From a checkpoint of a small contrastive image-text model.
Model: 2.82M parameters, 40-pixel images, encoder arch regnet, encoder activation silu, encoder widths [96, 144, 208, 320], text encoder activation quick_gelu.
Rows from block 5 of the image encoder of a small contrastive image-text model, named by matrix and row number. Rows with one number belong to one channel. Each number is 128 + 24 x the weight over its row's rms, rounded and kept within 0 to 255. All counts start at 0. Numbers have three digits each.
After each channel's rows are labels from the 100 images, of 14848, where the channel reaches its highest value: "strongest on" is what is common among them. Only what is clearly more common there than usual is listed. The data: seven-segment displays showing three digits.
# convs1: grouped (13 groups) 3x3 conv (encoder.blocks.5.convs.1.weight, 208x16x3x3), inputs within the group 0-15, a 3x3 kernel for each
# convs2: expand pointwise conv (encoder.blocks.5.convs.2.weight, 208x208x1x1, transposed), outputs 0-103

convs1.207:146103124152161125102056089110093119153124122153129161104107160128130136134181152140126136125152132089070083112115110143142128135162158117109127125059091140108132143121108147145137103120121145101114136150128126093085101113136109099124109159159136144116153143140131139151126124098149135123112129130130100085147132115132116155145128098150120080111106124145149155123131128115044076124104102148147121141148135124094109137114135156188155
convs2.207:112117146130132117122090100176100120121153104123107166126074120143105108131142102147149091091154158157089125125146156158129138139139118100155164132143108139102106130169147116138130154133179114103117117143117138150137119099125120153142167156159099081135141158109123096110132143141137132166148112119137118110126152
strongest on: the digit 9; first digit: 9; second digit: 9

convs1.13:149134127121120113104098140130124086146142094164150125141121149131121118151123131157134124129125098112111130122118109131120086149125115117104149094087163085089161134135130143141122162139130124125156099127146079135162133115053141124071155136111124135156106139140101121120124107154109068149132134147124115149093125148082144148165123098171131060171110082149137110151153088144126109145092122153083105138123106151112098154127097162137104
convs2.13:142111128122122080103062120108152131095116159059116140126105137132104134170150103125130128119111146144085102156146138143131140122141100148117163105141132146140119119107165108101124133135133110136126162172145152095132105075127120150159185138126069140112109148145127108099129093120100147102091126121127121130119176
strongest on: the digit 0; second digit: 0; first digit: 0; third digit: 8

convs1.57:133112105118144113125127129128131126121155100156130110074126124088142155096132130115112138116096138113134178117128138124144149130145164115121114138110106121113058064142155087113183090136176139117109133141121126128153076113137091097166107131172116128106109150122125137166140159166107143140138127097088123141101109156092130148116130148109104150120121132136145148134142131141108127059109145086109175113132180101142147101117159094134157
convs2.57:120099117133116123115104110132142128079111144089102154152122094153109142133120108136153121114101143135089114124164169155114113109151114099127167126114129130106113101119153137087132129139125088139138165109173172105159121087127120129154150141122089130131133127130126136123095099090152131113126123146117129178135168
strongest on: the digit 8; the digit 1; second digit: 8; first digit: 8

convs1.5:143131098138094098128054070143094121131103114122101096124138119138134136106106139145115096153107100138072081112133171129131165135121170117165179095131139120138132116159151133122137109108116102141101115140106107140119129124157131112157146107138127148111133106094132148148124124112129135120121129128134110080111136091117143117167091099165126126156107149157107100169115122162097130150093085139135100127131124154063062133109099114117113
convs2.5:102165078139094147150141116133151165095126151127129078146138142089131149138139143126175165161105148107147124135137077106114121124153167119147122146133090126065146136083193092143139102141109102163168147125132131088138138117130157120123074098129080133096126139129104138125120109116138137093115126108138136135132117
strongest on: the digit 8; second digit: 8; second digit: 9; first digit: 5

convs1.114:123165123109118086099134097124146123114117096125156129097124112089137106103114089114094116115123127153119101139167101121132065116109051116107096109087096130118110163145104128102070134133080117111107117137117097081094137125119156138130148105106104110101112134107120085078129126144139130144123128163091088104108108103096087068120116115120090095120114124112155113121139098108139114115137123130140112115118107132138113124120090123110084
convs2.114:136151120115161187176122088119096125146120144132110076125120149140148172154122076107128119099160118113107141135077091141085140099106124146153157097145145112108138125143130123127111115126115158158123141132134146120203092103145055099061115121154120107094145146129128141154148149139112113156125143106142126127158106
strongest on: the digit 0; first digit: 0

convs1.62:128163128131157127119134127111154131081168125063161122129160162119141145102113133137114076148147095150135123141130134144137151149128139139111139135119109134150116142100111144078133142071132139140148142148164130136142139128133134118154146098155111152158121175142113131148102123139076116125053122111140090128137073139151074123144120150129083142114074132112137131112170106119135100132134114123141142108113128139077124140063144147073147
convs2.62:113155153113125049095071135146112130131180155088139119121171120119139139151112108151133122107123144131131126086142183137146132082108140127126144122152141134105117125135173123086112153107144118145139149143141156109148113125096117113112136080119097091118091156134137122111131099113154101129129124144145143156155150
strongest on: the digit 8; second digit: 8; first digit: 8; third digit: 2

convs1.16:160165153139086128133104128150189140134129170115129113128154167130139143100099108092039093132117113127128143128150123142117138127128113143146147142127148136103127106072110144129134148146108129188132105152152079120090146166144136153164128104126145131131154117142129123126107151117100154154109101102147158154119078115121118123120128101130092098151162139117114134122112130140131119127113127119128132096055136178185147141088136155146120
convs2.16:136169119132103141168127139118161154120107131144114140121115127149089131144075116133163123127117086085117134080092097094168106083142146127173085132137131165100119126126093096105112155130131117119150113128101112120158133141119060108081144155100124163118125114105104169105138133126196073128091115137163138178160113
strongest on: the digit 0; third digit: 0; second digit: 0; first digit: 0

convs1.98:084079097095090114130121130132143134144134143129133154114101120143118122102087106123150157106145163127164177097132166091129145111158178138156139146125110130130136159181113158140113151158128128114119126134134133137104148111089172124102155140135086124126090139117133137141140112099156134114148145109090139164076138157123175202133156152128144159138162163130158152143156156142146144087131116103119142107117145151119098173130099139128102
convs2.98:114118119134063124129127136131103137081131118110119137144121123128097106158114130173185101120068164132140109118180138141129126097120152133203125127103114120089116127118194056081146134125111107099151109105149135103149137119122127152157134125123103109093132125142138150093090116126158107159148116160155123122141155
strongest on: the digit 8; first digit: 8

convs1.157:063066049131137084138130100125117142121113133125107121156144138127118123130153123137154122109113104113146120077096107129143135128124132100078109114108142105108130137130142122114124125106109053069106108139108138140111119055051122087087115106101113110108119127131127111146159147118132107102130144096119139150115144166120116148086111110132173137112117127148125143150104138144106161140142126121118138117139155137125151113115146125144169
convs2.157:133210113120076122141125121144126177124157171126137125147133108113162115135108115133185159133081140114145174138125095115126155144126138147167123130118128149020130130097128080121120118116146124196147147141145156143090111120119134147082107108136090143098114160096127121135145122138137070120119113110146126093120122
strongest on: the digit 9; third digit: 9; first digit: 9; second digit: 9

convs1.6:132113134145102115122055116134057113118061103131053113127172146129134095120114118140134152152108117133064126137149131129114109137113125107159121107144128117154110131157145130142142121123146123158104124148084116126094125090123122084121137087135145147129165146134140113109123150129126148069117134115128115090142141093135159136138121150136095138136109174148122159147096150138085169140139118126127077125133137130075096124097118114092131
convs2.6:139091097121145128137113089127142133126098142119096124173126153105111123164158119122141128126148092134114107119101124124117129105146163149130151089150115103110124136112149132125110112115116121150151159120185139095148122082106134112118090136132104114152120164128112150110153117106121131128117108124110129134122138
strongest on: the digit 8; second digit: 8; third digit: 8; first digit: 8